Weights of a small contrastive image-text model: 64-pixel images, soap at rate 0.0027.
Rows from block 2 of the text encoder of a small contrastive image-text model, named by matrix and row number. Rows with one number belong to one neuron. Each number is 500 + 40 x the weight over its row's rms, rounded and kept within 0 to 999. All counts start at 0. Numbers have three digits each.
After each neuron's rows are labels from the 100 texts, of 14976, where the neuron reaches its highest value: "tokens" is the input token at the peak. Only what is clearly more common there than usual is listed. The data: made-up ball-and-stick molecule models. In brackets: how many of the 100.
# fc1: MLP up (text_encoder.blocks.2.mlp.fc1.weight, 576x192), inputs 0-191
# fc2: MLP down (text_encoder.blocks.2.mlp.fc2.weight, 192x576, transposed), outputs 0-191

fc1.562:534509561473522554531490477386506535533556459540543500530456625495537415441513531473505456501511421451538511497560554493512431500521480587554481542404499554431492564518515450459561514520531488474593543495504424492479518474531483462512446492516501458502482431520497492522516508487534437463449441459484472556442509445466484472452499526458528442457541507410516529524521545549499459535496528482531468457461511522494533513553487531504522462510512505518506535575508524497519501539492508498503484534603542553544451549448420542471526468505522444544520582505462490550474524493511453476
fc2.562:510494431510486497440523525566481499508447475536486488488487450459498564593463520523543497497520518514458515529489451581498566484490446437460462527577474415557477547463529571519478478534459470534445560493454507555568532516498440484474536528480535504487486598486496471435507490563562546508523534498500478545529452558589539473602489573520529436591403473549516521446523499470470535470496539533518528554567507488580484465477527485511428535475455453478477434449547505510521525447503465521514504478457416440505570489506537494541449510472491539491509501518527507435509523534528500489
tokens: "eight" (100)

fc1.201:559453598556529509507471465494468426484478501443533464508504517539483513518536452508506442515560492485489482433489501485456488527522508499544476511524490561455561511531573519496493494474544571538504539483503483513432495490426517492458466468567567523441484569492493459533515470499515484505496588498603457463526482424427525441466540534643570439543502498513484492476506503516499546504506517497520472553447454482474465499480471502582514524458519388440477438553538444386467498540506460497481573488502516525533541458492480525448472451480548458470504458494508439502423493497485464538
fc2.201:406443463453482508469472466509520519503511512521486510456485475455534523477460484444439497483409488566493495530509449456512472447489464520435483534481519452566417498475488492524461438537519418503478421451487481513511512469542547508503533543437469483556528467500492539491504488446568527444501434520405463565488471527543485496516446518406470511473490548476550544508474511498473409526440470467457533468522497506530515502517539524424523533527466580478528506455444537619505488480409567436443485506460505490468467519507396490538510507535456554505520534510492562448548486467583506477
tokens: "<end>" (100)

fc1.361:484471454497490591518509461520496423504526470498526504548466456436466572473486483510407539521557515491495575520487559464460519529474524560495505485501480507481506474432511530486481481481432495453449543526489423472519514504556485456551485507527467397526558496534480439420489475501478476446427510486539576510491552533540483519501470528496472465474498502587463500526491540513526502525484522538557485359460419435481527545481550508415531546545498500564486536485533397495490558508544437558550496617459493555537442556491524494461495558497489518516517501525529522522505499461439503505
fc2.361:553539550544521474482496537437474499520553555511526436489520509466567452488529475515517513534493468502470478452541500509456476458505475491483518522503488515489546523531463457522473497473576575576561459470480576506453488494475534564491503467436503572473490484507532518591515508548456516543514464553501443497508469450467547498469559502526527520521528503468510499461480505555485542521544491511436540571491546577528508496492423528577448508438468560464430451515461547477514423490563517418485515412508492423492542430518450429593490439462534446415458492498487438452464439544568500483
tokens: "yellow" (100)

fc1.498:521433526503484522503461517491539530525518495474562432491459446432442446511542518527540474556484571534516452520432459471571489510530478513499428527472529454467479546585519526512507476481513435485534494544486556400480467472404535484458524540492506475495482455569496525539543445544503485531536391522503454499542523455554513473479512474534489514499495518538495552589457539541489552543566559479536483444462561472461488544489541449525491466520499556496487507505399489474550527524447558464489546435476477517491535449511495501519428530543539595469516496493538551503609478437449470473
fc2.498:475476523487554500532460470492450507504473548503505481468522515518544468551427484529484574494541482502448549493493520556455452427490514521508485474523441455535447524482531516554433414471465480527509522500563499444583474491498465504488456505532482538448494615432483418528563472513499489518498508462457498510519536523519497492488488587419435473540591439523482481543480531454552458533482516505515483528525490561470503465554517488461539493499560464467499477452532403480499524438472528505496498493665493470527442582514508537453480492480554528537558494462516544558406544467537466479
tokens: "red" (100)

fc1.561:503427522512523504497453518477572579474552468443446490450418498448505467577451485530430578529503467485469542518470450475421458468525431543515507520507483482471543472509537509552461525473540490477531513506495540392535443517563448533537558427519479514441486493489561528458502517505533411494491517491490468508431520530522560521492545468488432407503448501581518490520502481523464429516546534508443516464520534522506566541583532511502512534525581401544478525528538537516381486484476509458508454518530501503522493484502562478498522522486484561491455445490575565448504527504509510505
fc2.561:527586497544531425473526484489475491538515518490558486572506500536487529451598490493537498496534588520476505446474412493527481529507530473485452498489510482560457556473479515439493473539487490522532435481464455494541538536465562480514450533508568487553503431483591468518507452421474519549461503466447454533581449489442473438522410504564489506478510534467445469465539538558520505538474490429592540545461482484558427549496474506511514452546581528447518478470472413440512535502534485491505563491499479527446497499494428525495483485466491502502534569548462491522522438521423538452
tokens: "red" (100)

fc1.55:552483504493497507503519533475525604548438509561557541493530588567418464495449554504580443485491476478410467487439468529466552488549447522526524554513488543499501476519492456499517461553467455494420475564567486506415507551456466510493547504450536513514494536507468436430429518476545418572471517536449481515506413472480471441485456581434480469499529479537531543531497494487461514460493505478545566477514477519493489544551514532536480526526477472509539449559504504481502507488525530448475538518565483508510508502493484596493477490580487527533526581473443560505562515484482408471
fc2.55:477520457467516546396533487478535441483523519519459457492552488483533432536475443526464436481500547475557579525523562527565532496529538563559501471465473527492504533484535518522552494450540526583500540514390530496561483465488513529563533425516501427501414479461484555513468495568531564448482537459558482471478491541541498532549501480499452438479483501520428502509463523499546509539440503503513480539493547440545465416472491544473475493540514525503508533519495489490505459527525467506563454551468497543525546594580483552443573424493470491517515491508586556504454518501546413508
tokens: "eight" (100)

fc1.187:469477616475504481525536510502480432523452445523480555500544539553479535577460488467470447489529493499509510471439518448456533541574518526483511435518488519558539474482475423535502516495523477454508566524537522562572502469521561492452493493481478475471503543518425520531479512455541414483494503544481398572600496471571494472461494495458446510461467464509452457486512454452555431527394442498562514529532525495524525482551490472497487449561550431441474495478517490464575545458492516515536587517517448494487479525516478451523531522550576503477500532506551432574483503517538458474
fc2.187:552431392494518518467490511482481509486545621479461438498445427505546528409548494527525513531470476515483455518522474552526448499431485519573466571500523496466449500522529579449507490462511548494522415485491493445469511507491444500544467517477514589515558436499535506471524515566518530507456526471536571466481467520450488540566494455512464501576555595470485472476486527541440486503561518506466521496501485519404448524504544489508517535390433565560503541496517464538475508547531431578489441448466527484510516510500543531471517522483455524505531500508455535449498545478495499437
tokens: "eight" (77); "seven" (23)

fc1.424:504489521514451559546458489451553521460527539506490512498539505427583506494491523466548463540499481519493491477517485461456394482538504520529471505486437528474486523603473480590499466488572553501479538586498503517573528463513551533496514491502532382530534474531523521546532459442552513569473495447469509474562521454448409446530483493601463513483478550532534527547505574522482565450535477536456507495490540483466427445447473450450472450514540520519491447527475389509547452561441514502525523534454422521495451498505521504511544482398510505489513487508557518508536532508479504506
fc2.424:563505458515476506453545534470511574493491517461492531539501489465541467557460508471533520496482527481439450477581501486525459490499473503537491548433462508478558508517586529514531489504484396457542563451522409554461451535500513457498500522420479482496466410529493479568567538523511570570427565549476491572565562508503459551500511531505477427502506398479516570469470511579531504541543500586443405572498494515469476584455457544520509543481509496496501487526466487541453485479502492453508425469485490547491494533566551488529499467472495483502509509516466497507465565445536469458
tokens: "<end>" (100)

fc1.102:451465544528532561457493598531537461520536463460494474569525435537552486383546496488455494574515410520510473476470480443499507537537501578463509552516479553506501479488548535487497467480497438517486463505502466523483531498551516521527416545498527514461488465453547457536479507502547453523431475481563450544505620483461422475473498513522518514537565436530491476543509509436421537505448483555537549505484563504508522518537477474480485541516483553507450401546550571452490428521548471465466487454510489543536518505489558467461557502497500490482481492460430504389487522504483557486
fc2.102:548520433488528456512513444472539499461432543529430492412492537524481531516487471561579487416456553509550465463548483569531430412469519462485529466490529465501471460410504495493476507498539540475499509489543524476516518497479376472506528489550505468502503585486432531488477532504482535472498507479446510519507402556542515543481488471441483481557416514468497503455488420464484499529470517472465512457588493492516445487494461481521476408481487497451524546448568450565543495533481487506469477604454418439507527463488456507520446494470477484496540446514565548525491494514471441445
tokens: "eight" (100)

fc1.451:502523473496538607516562473501468515496530551509544485467499511499571457462388547478490487581564519506519491470427504472521537459548501421503465546519410519545499490461494493579524581455478425486417533532544420505522551539559466497498509487526460518471453455482549510442543490444480490507494543523527556536497457558531552439594499504469550437518476431421530453503492523544462487505467474442536423480535521462543533472468512458507502492522524422452486523582463506455496515517526575501565501466448456535482466500516437533500507461481451561477480544471475545504536478534516490512
fc2.451:524497604493425419464433485487489471498460480516482559559492507491480528476586455483484527499465494527519536520533521518517458522448488572484515509477595493470511470478526522424488449546554545518555476452453477536451464461457489539482526523463524408526561462486481544533427525528546512551529537505478444497452538455466501510400450465547492455481530472543479492471500527469570531587523517492504523501473429584468447544501514534456489498538453516512497433441528448588505492536465415525487524532531567525498463542479538447512557498529528439568515398490544445491501490465472473493
tokens: "and" (100)

fc1.449:518477493449580557495517486543526515546490492559435502527513454531456525518472444430470543485494556568597537484490488491480511518491516439478515452488484425496484484461485514569488542514470534496465462520476481488502468538546492576499507516522470522523543475476521525488506481449524457539488511465494468549497524530549471443427462523540508451526483531540598457569540480507516492494482501515573554450501466489542486607467480461487447530513476476523460512563492547476454579487541416478499505508522457424481569608469483553436456552501516621580594501518436531481471471526476509430
fc2.449:480491492532506497476484466419515451485473547527429490534514492613517440517524519571482524534510505438484547527505511490512503561463484524576422446526512534441486549521512495497492481506515465542557566477524508575506486481467468506517495513509573465532519508488487475485466459517486501476476472505496478447454486588533477547556495588491519523531496484554499549554541399541499516534539439515521497554498595449509520515489468513466447519583553496438590573494562432565524486446542611488544521542502484583554423469506463487481557558531458470490500508513551472490512544570533548481
tokens: "ten" (100)

fc1.426:489475522448541577558500523545474522465448499543516580494443477546551489515534584484516526452504445536485512506562505466492496518511515435501575477465471513476587491523495507511414479487494504500428458527434533548522423492452497519423475493478477539454478506527556529481545538471547488471430444538567477595515510535492399537510513514527496458474539458435500547440492498440509496558441475433516504457517507557498587617549500452520488524505511510487545486480557486522503449535510430508532514537506524441506520532539506511512503467451457501610477461442524484433529460441565491512
fc2.426:546495476542467506449561468464555486471545474439525433507585540493475481520476470504437457517476536412498507490442482522587528505479509528524376487503439449489469489457500496506582544480490503555552490470510494504489568503543517476549523478559554521569497517517481476502493518519497554491545534470478514451513490487529573462489467489465502495520437536547507395490546537560444527441528536532497490500501477456528462385465536480446525471443500491561409566502472556485505526502472556565494451495538500541501499474485544517500492525542506443390541530535466516537509518571387494449
tokens: "eight" (21)

fc1.457:523496477527491550437520544481496526404420496551502404464470476482591458493417494481446548501577533532479471488507544463513512457552505582509495508457397539511554595488480557478531432506468521470482445504412540491543491532492500503501553453511488446553520520473454447553499485472435499502477508504470566531563546533491544517573468515430567505428449422561534524544481499464483478534515465564547549538543511476493555523470531467442471431486518490519462515526456466548518487506493531515514499543513519562490454435495522427510521490507496418434546493502460489510493529441509458499
fc2.457:525555472482480431543422456491542515552570436489539507493500494548428523494591574511506459544400450415490488489433492535485477503468502496450461500491570479475468391498563467518459510477491453542514539533553454486489498460521480508512447491498459504420500471512548533513542518545546488544544515543493486453452472517474414428448477436535456513508544580444474481516512522556503474512483521407417488425469531484506437466487455548533489531469518534502500510490530557478469537452483482502486484494522449441472567532522491513532422478519526524594462493449581513505497465485483561461
tokens: "<end>" (100)

fc1.362:496520433616479474476473520493508560521548448543468505496487461472454529466511503531489525511487480567462537516544519522488484501474461402505467554507518459597513423501505556473557476438485531495438555503535607548485552487505486511485604462470461530485512575512463507454408466495558506526576520499493483492550523511496455452533544524459459510444531482553478495525474478542498457515535477502495505467471483577446506470487490578513463500466454462530487546475446496451518512504527455472423528479454452583571487523572495449540494532514481539497539530525383539521543405465508473523
fc2.362:463463570401536537508537487469529437465466511501477498494527550497517496481484473554502450508478544442523505472447509443489510566515511573462513441451496517412468540471500427487486501523544467502562433469487431419459439506446519479531437485511562417507508445531502470547554587476462448466423465476483505522466488516507540518449447474535519499547483476461519464498547543439480555518453497500519497507505514437582487475552542477491510570566519541490522480546516539561539525494484573539597494553505550460462479477484555535452452469476505506492495450467585493540450612516536497493
tokens: "grey" (100)

fc1.272:511489486440442547449557488563542401484522513479495533486509560530500514474432430442521548466472465463569462471471518463496486477460519528517468474510552548452438494518452556489535550444485394487486443504529519545552497520459485466609468480476462497493472532497526503530526530528475487499521583468485527546474508526488487545411419509533487438529432571503511483532533487521468495479459510474522474466499533504543451493420499494500434536501547510474370556507527505535500456603520522460500590503528530494468436549445508473487490529468480449530435474482505543476481545480466593549
fc2.272:477526495558522479502501557578449522484527571521525468524509404538477495530539543573414429547558524545482530494548449509504469513461481516453524518475472490557562516493508486509482471529527626476588542585505484492472466497491509515454517537516567545464537478559488450528460472500510498460449472547511492406510507492523504464558509449480518537540452495481481471392479521496536505596584477602521519494564489479486478535507478462476449474480468501557581470465501524503496519465504456550578457488443502457509530462530477482478511457497559537457601473507472460537450470556520470511
tokens: "ten" (100)

fc1.258:547481465505530412493500504551499472513465469490503433535465584487571526559506466485477526544474464442483492493504471507445439472489567473511486597469506507495493499554477479559502551471507498473506477561523550535538497490518438491485493485412546547489542501473543531491534498529475458518527549511512506517511532491548452536453468486518481529467545470508569441519580491541554503541586580457577541471559492491437504498536442504504498502396535528505481500544487451461531497515492583470460501433466520403528479563535511478529445507517522455431485483398492500526432576472576410443
fc2.258:499506511487498566475466480428514538528514592492494492493544528529416471431537509526517488433557498523545511543480546498574550483587458508526521441487510466555518484491560432489437463539490523469461476468457492520485543488436524469518526525548463518534453492546381554492492479530563506515484452526524503470493478473445504508567520544452547445558445479495466522451438509532524534474430453556476480494455505522503516497485503481534517522615510469539505492448536532491541451508467451559534517555536500608556477475571440530513567546484504529572530487566558556495497419524451540528
tokens: "and" (100)

fc1.340:495465464490574526534546530475544499516553488509464480484437515511525488524521595441488476544460465480465495548508549524507464501452530481475452540531516524518437546465523453498487481546522521469527495485495449535443555514495501454493490541499525526493442486487480460576466527469513513560507503538531512428490525483526539567481489447546365518455514506519505514479453460489461481445473484558471468478563484452510443522591533491459544440563504457486512455531480463568451527462506464524572477375455565481546453472509382572522488519493476522551476559396498475538544491545515468584
fc2.340:486473456513461476431485517499430441491516473509401563529475509528495572579558459543543457512466512506440452447572600487544491481507529452547575474520541529456508457565436458485546471506519512530527458506516498525551534532516461473577543566457550471391483550519466529572570523511436493548467531523538498560489540491492503542545538422545507505526413560515488526546560526516506488475506500445521478529480450472530492439512458533488413484488511490470500516453567466513407525542475561477519502484488473519471495476484527477580525528515524427462517482476543493468565531482495486447
tokens: "grey" (100)

fc1.126:485546578520441536481591476527474497475566548510440490497545521489483501521526482466512495573511518480465535532450456549463515561504506547579489449536419485410517532477546465464475571452503463466542533482545554457516526520473480554491555493506498468537484472574442464539503472487495449516474492487533499504495432513547468478544551422524462490548476539445507488520450553501478483459475545550561507519534534468515508532511448489527509420504563500470521412577481466559487518516571566411520520509475467551445473496499441491488495511641475480470465470525526574539518557473505513412
fc2.126:542463404468631493521460559475507569556478438468552519544433530569537547502532537487500462443511476538546455506599584440512489479500551520445505498426506496527526453483487486549527445571521543454478489501465472470478434525493528453484450523513472512464541460461525574472496526586502498469470542476497481511501557486488527513475448597505497534495500458526448506519491500537511529487538478401477506440427484498479468472489566537456480529494482488513509543471460475504445459441412473565471496450514574516551516510527544502558530489435583551512554502493503476483494465535539487547
tokens: "blue" (100)

fc1.320:463508489516552540490487522490502467620489498481496520515503491478491448500486460528539509579503526510523506461465568525581447520470439482501543486531499467507482493587532479514508508473515510500526530460455489499504480461512593511503437461479486491469449404515436462471425506465554451478417476532542470461550417481518535472543493466481468461431448466511556436509516552446510511500481485459589464452507536531518494517489378566495486458444540539532569499497479496461503428516431515498531519598539499458493498519433461508465530410539618515481437579513486504529522510524530483519
fc2.320:538493546488411492528457485502531539437496482505568453471485479532475535555499528510404495438527457472457475559480413479483514502487534455516499550456511531505510495505501543513535511501530493492485492516538540468478531549412427464529531566498466498517504541545559529484533437522463507494573452434470491476524541511455514549481534519496517563547463530518534537496484441580478504410495475523410580564533451518469464491499618482444509575537467497482421540512484514478500544583489528478459486436416425524566467484536532527497569539488465490510578410521557501490496484482529503469
tokens: "and" (100)

fc1.8:524477478496507456502412481520493454541507425511511464570510542449462535555506440499466474484535542519462503494423512466505473457479488519527470515484535472541472491533486531478449508535479441487507447522521492449487485588497521481550554596511488474466438511599501514515482452505558455411473447463602534458492522513452430518529449526582538502468472551520529617520511457504518499548489555534467510477575520448535508493526490500541488534507492586446460529538531537378543578556478441511516467490474466454461480499494514442546502553440527500469445545476556530539538503552458519486
fc2.8:500491532538454542475582489461489477448523525520520501443483476517515499506504526531560515465531499444550488499526459531518476474504477453522514494582448497540506566455486492498528479427560576534519530502478509505465535493459491511476457513476494587555627508463476483530527569498495498526502502526378476497543536464551544534482549414410450487578462515507456474500514560529503487496488453459545491560467481515441497524526481455468530495449544431528536405444476490575515465445459488471514519460495529511577477500581471523436507476571436597507550471484494543439464514550458457459
tokens: "red" (78); "<end>" (22)

fc1.189:506450455522483483559471449426504487590533476518549565518482440458455512476557491445471518526499530530488573519482565484513503403481518523508539393471485442508478557485594572491488514494527581511538507514514585490525487473588441522476526477450511517473524486505531480560438553511497594441522525523459529465406476554509539455460472543541481505488451507517523466575445471495429517516509541496480508537510404494534574531547483508434466482451533499520433446488519498532499523554483550503473486577467471483509565480511448566477514521506492475416551530441458492531524489507479489495
fc2.189:501482498498476540496546446558531486521463572515557430477510504489445512472516469458473516597589457556492508485498470557583532537492479590443508559493536493433462459472490500476557515469583512444506430482557541518470546457499436492510485546490435515479527454434519533485497457497494488448478498495440473488511503580452491492534516578467554415527573538466434502498529505481635488472439551537427581497514520468486502443505512494525444538500506500521483513539502506480499502471505545451514486460445585580533455500498531467537532491485477512565450459441478435517463477527447512502
tokens: "yellow" (100)

fc1.232:509514535525447541516487573543509506472438477461463513509529427400479512477566492481500530504470518461417530594524576475451454424572520456521453460569566416486525438563501477560521473498548532525461432552546519501573609492493519470465530497424482498445485561499506424517522470503530499557488526487526518569468525522512524508504486435557492507519446548477506549472492485547603513516471527544501544473452461464525496522532523500504555456539536538543465537550446497547499496466454521543515541558473518520463447508464467530460423529533541517488503520536494501508504554590537490539
fc2.232:465489510434420512564541503509560479499458534502508472538513494501447532452464460567488497521447539480501487497561534488450515509497505481462469433447536585467516465574506532520459483480525579460500510480497439516493538531508460485462527542485503500454501512464472473510486415464475472474439512476624542552460561510433432500519480485482446486464481546454524473515435568482527487435478528559472466467538533494521459472503521484486538450450496450455543571608492457535486527529451476465587499496537589464520512562508500396463461542478536411444476522430498532523507466529549483564
tokens: "<end>" (100)

fc1.16:469470578544499527443526515482435571543516485478530519498479540546448476478501442502489470555540442484495541464465546507478510520513520433487520510506534474462474565536542440447518476431518518549493515489451565555554500484473442530444540534447528535429514505532544482563590504499474513490531503523359427484560474410466570469462487499537517449480442505475415488510500494534473553524520581579537525503458509523513512513478492481519517497464548490562540545638517466554513483489525485530482440567518503531484477494537550545513547511445567479455475464470520502481456494544503431475
fc2.16:546523477488547506517464485482576427461476514499483511516552502476529517510527528487504544433418534498547466564497456498521468466475529567512493497509492488522472450436474546540490524597529533512567512500499454457493484491499545483505505513600425445569494513529477598494455471500573492519521452460614544531481528581505456519534490538482511539507531474518607547521482519464477481503450380447496495473583550599456559520505514529488463533508464507414469468434499478449493523552495538500514509432530563451515529517472466458472493460522447516524547518493482509548484525508475570578
tokens: "<end>" (92)

fc1.384:490479530379466513500487543526463569426492499485480417494487517478526480551537541484454417533463515451520497506537572541490475443576521515511415486486587503463501411477508538550501524451570532520478407508450553492457583504508499467457492465527531512446482507569447453469558510473545497525477533498596523483524579451479546422543497490487484541542470498558475538458499489498520445522532512476537528489461472476512494570524557503448471516481530485512532456573481517533523451435457505470496485525441498542461470459446537552489494479463532430433513559491470534517499507529450489601
fc2.384:513524522518557455499550461536536466480452427610559491460477497492482507459381543476532513434546453507474565465487455536479421460435490523452571449510471539560495499437504496515505489538526555569487531515541508511512519544547467520524525539483422496448507484506558504480467533588489448471533439534470481544516412559473472520493471485504599496421462450470473494491504534519508542424498474467435503442469494484560480452557484491509580557525480542454544562540517525512546510496483501488493549505543540527466505527537442411493481509449514491502554467545447478493463480494527444424
tokens: "<end>" (100)

fc1.100:415492545523560530495480467469556500532518524427482443464504476450461510455451543501510564509552541516481553530459553452462460468526505481571473477553468465435430528484482478480471473499464532515553455473524463481430557555482481553392485519463502507530520530480484569492512482415530417527562481430522446536532496528545514519476541511473526521553493443547527501500552473441507534547520532598521540412499512512525486537471540514487448490460501487572502499545620499513492533536522468546532435482504510486477411526461494488510559585468509525546561539449486523497439526520480450437
fc2.100:539511488467459469495501510477525535497489478584546506527479525596505453560542446479533499447477492459546512514512486585494482501445516563526529550391566501509538501531533439495531575487513455512472504456464516491519408475500465412580480548563542492483504542491502423458498502609455594502498511513500458473523462480515489540527491484500488517472490543452539478520512432518519484457466474402522484554535534442453556468551482504475578519493470484460506499519451522521465492483447501458489516465506530544532595476606476469459494436489450510459456460515543438527585418508523525503
tokens: "and" (100)

fc1.422:476522514417470535491461526564483536531508480526525552499465464484496467485458457480529501615451469513592469572450526452462503478534533455500468479525509499485463512544460493583544479460425523420505452539535491484508464432443511480519496574495514549487444501526508489512523498476549527498488504490614530498507417476574504533532519528580494444416473527524571500481417542533508456529541446401478466483590463480525472489513446516485440559478477453510458513542476494504515460509548547539490564436461512477446506503524502587501455469530498460514500479499562479411536501526469474441
fc2.422:580459499557553492522472474417492478490480485476506456455584511430521505513534452497497491450512574575484513484552498484520480468491485524596547546497503492504551519507516493526420563493578479447523554420460490503462480555522500516466502504472526487526534549496487535516423498496501511495448441509450503505469575493517464456534480489416534520534509476505503499495510452526512467515471563577541522506442536589526464450454488493506574505493539547525581467374520510430462476536469505475482509542545484524455523522469416377531485480495482502530491507504426476588447457507419488539
tokens: "and" (100)

fc1.402:529494562546458497522518519469497424514510534497452484523496512541490530521523454430483476465540530478559591466512594470495467471521486486503426548508539473474557473517460460486497565561488476561474478550439576501520523459523607471533523521538484516513459515499517489489456487483507422450553532491488551496535518485571498476461476600357574528493480570485534470529474470445452518489501475541497542534408584491486425506487483486532519563462552546489497505488531473415497529493508483443587508483510471545524494502522479551540544521522506494587471526515494455483468529592504451549
fc2.402:551594544511481518445527503503469502479520498520532511451509461447488567446421576491505509511473445507462505476442478533530488535477478508482507450488490482474497547530537464460491478486436480434511428524547495473492439454494483546497545500465559439501560488444475506540493491489443475473465539551486491435531523470478465512525527534548444499525440561477467475466471503471522491481435531494601498439590501559476495537468573511408477525481432479552495504629520523477521444466493626443535518510481580519508533530494458505487502562482480520431532424449411481465524444493509454488
tokens: "ten" (100)

fc1.515:545428579467470523519462476468504485579429453547511525496521592539505526520513492468442497512425506483549512531484480523539513466527527492447518453572495488495523532497458500440457468541477488498524508432474444489514508460487578511500476446500570514475496453530576482491506465519498506482464502497537514489520552448484460533517483425545472518510524521570546569506465552482582547488473539490507544523503431522420490503470487486562456480509548548602486498553569507539501457483562531535506512562554466602527454457529521435510490594520436499454522464479517522469421396557432477470
fc2.515:482545494558461495521497492528446524477552572443524524497502425464504498546492489509564477516550510527479514501537482433468464481493469547531487497492528541465494507493539464566503507461564556508511539505516552541504475554493399476414507512557466500517458535576444557555513519497439464483514448500458483473492491482570546482499526565468513415498475498425511459498497481505436455583517460496493456534519524476617530500511464516454609454496455455403534459475489469522515533496485484487539519470464509422539517534457433576472487407446585488510533497512517457522564536441568564493
tokens: "blue" (100)

fc1.528:526511508480481539502501546487485464492496422455524500521537486490475547516546500459492514529498524447468521549510530402406451477538526472463449461501596511487498411548540503575471425486522551534442450519565539496517587485513519488413519500414482513451483537532435468523563481482528503534496538533606486555514562473480520460466446443527500536534524496441488575484450502497566474534500530535438496471478478509433474484535578459495536432569575518478471560571449557519532529493469497507573507507527504496470505528492378505460451482486518516465534545470509505518494528572510500510
fc2.528:464551431504560500576550466505557456429485470532529491503507435499426462508482521552447442487519457480465542518491467481462417490505468450531471477523488585516468489542477453491504435536528477515519453524546504534521535498503539540491570487461529470442507591547498473524441454518567538547458529521520567512479552504564539477474424471467552518505499470503456465530553486550563544454454526589471536482451528495502529491587571538484553546436462496429469544506509518566541518482516518460447478413457562488483565478518462505502463490546481524492497542439503448502571459575542473543
tokens: "grey" (86); "<end>" (14)

fc1.51:493482507475476505589500518449521522466457472531527513442501550507521488465508454495529417595469445484519564500546540498480519496518464430574449552522572511510499490521467516564527468501466505473465526457591426554560570530483523482514543529488507451508542529456556442525413552590466436483473461517494556506515558557549470535553457462505480510469443492459407459573493545545478522512496506498504534534466474463475481559552457499498551474509520455484446470504448488475508531521450443530553526486523475407487540451494438600457475512466520498540504520508494434484424469444525524443
fc2.51:526478516509507486385583485492483413473502500445464454544483517546514457491502543561510534492523441529504386535450531465511495485471525511485540436446460483506533550520545490505512478536575450508543509494457611507533467461517457517454412538503482515529496438519526538497531441442514507505495479488507535529533481461412570485490522475496520499513533481543579476466476522488499456436473477476519482479558482588511516444453543419443446454489428509508524500470508514522523501475549479479402482577502509594564471520470502418563481492571508557447459505498491530437510562533531508513
tokens: "eight" (100)

fc1.90:492468497553555524471512513455517468510446530510416493563533430474469505513494518472481532451518519523480528546463477506508498517500515473438506579484512489479553487506556517527446504471496482449575540552430537516533441426564563492529536506545499522554523505520489484530442530452481507486578511434580467484397512561433518520510485567465467531527503542446526497535524553438536519600484493486563486460457445448468495539381437497436541511524531514503500481477463470545488537516468530453582401483475523582536536548480518499490475459512510482472519439475532522559541593486499531546
fc2.90:517514536507466421503477573488568423509511521433528488472409536439510463506481519495485503476508493518546480462590525549521501530452461502496497422477436503508432459438469483521538501531486494511459491433536502527494537524528404520473494519494504506500503519436479563546544517494542501491519541540460514538515510474524421560512567492440572441453447510513497511444477473547512513401555503515487568469478524476491557511532536443513565501546480430431529539532520516499494427449546505547484535482506470546495421457573481476480554544500480475577527502557453461366470503495462454437
tokens: "ten" (100)

fc1.40:538512473475506536484485531554518510541476468474543487524454454498524513475463548476513469525472483505503450494526544568467427534510510452493427539544450486508444514501416535557507547464554602462505439504476454510504536581521480525505584484501489543559515512470488403430453472526526524547502558413459474505510517493492458432491467483495485543561446427500466487475475543516547558477508532535470441557466547490564567504497497500444473493495443452513494571539426460601506443484491555510455510514516587486526414506451372532516514542509505478503513497591519499476510488461534497510
fc2.40:497534497575502513468497528435452457438477482491502492437506565588488464522558504469474493501530510456540587551512500435485520549414462507525462444566534497519500530519527534535440496446455444556492548503522482482419541455546509459514511472406523493482436481544516546499489560455526507482510515521539467433512547477478498546550564426496480442414514535562503479458523539562497508493427520453519506497519460498535432513446555483464569577486480550485503533494459495492479517530486448520481508517493429513559577570510577527574488466499467498427420452506459488541496477569539480460
tokens: "<end>" (100)

fc1.192:486493461532435537479532466496498487510537508539509574603470568533478468490603475480566471468502398493511524596503565519537451473544479550494527513480474528475513498495521525465594480517488514453526479534478527634445561453463502546516414464526500440558548525477503504501499549473558477479485536538457482548524455496464475504522535427491485492471531496462500509523514514461494525554483459405501507436459601469506500512567534487505532491423507505554477507549515458583486477490535435489480489455460497426514491476519466592551509522510435444514471591472478485491517507499454536483
fc2.192:565498523462514488501506544496514493573456510464494433450532446474471518497400501536534511501492555524467462462494448470470512546458523483546494518501494471518487529434490517486416497545549471504502556523499506426563467545539467540489546574462500578415465489509526515539482498524488541539519454506566552537466526490565503484488481556554516480505490516578488499416451486540450532480503522557519535558566391537527464523470496451456466517542508530422557483422547540422530514536426589518469558583535500570482485494482506440433480470497539489454508434562501480494505464505530452441
tokens: "eight" (100)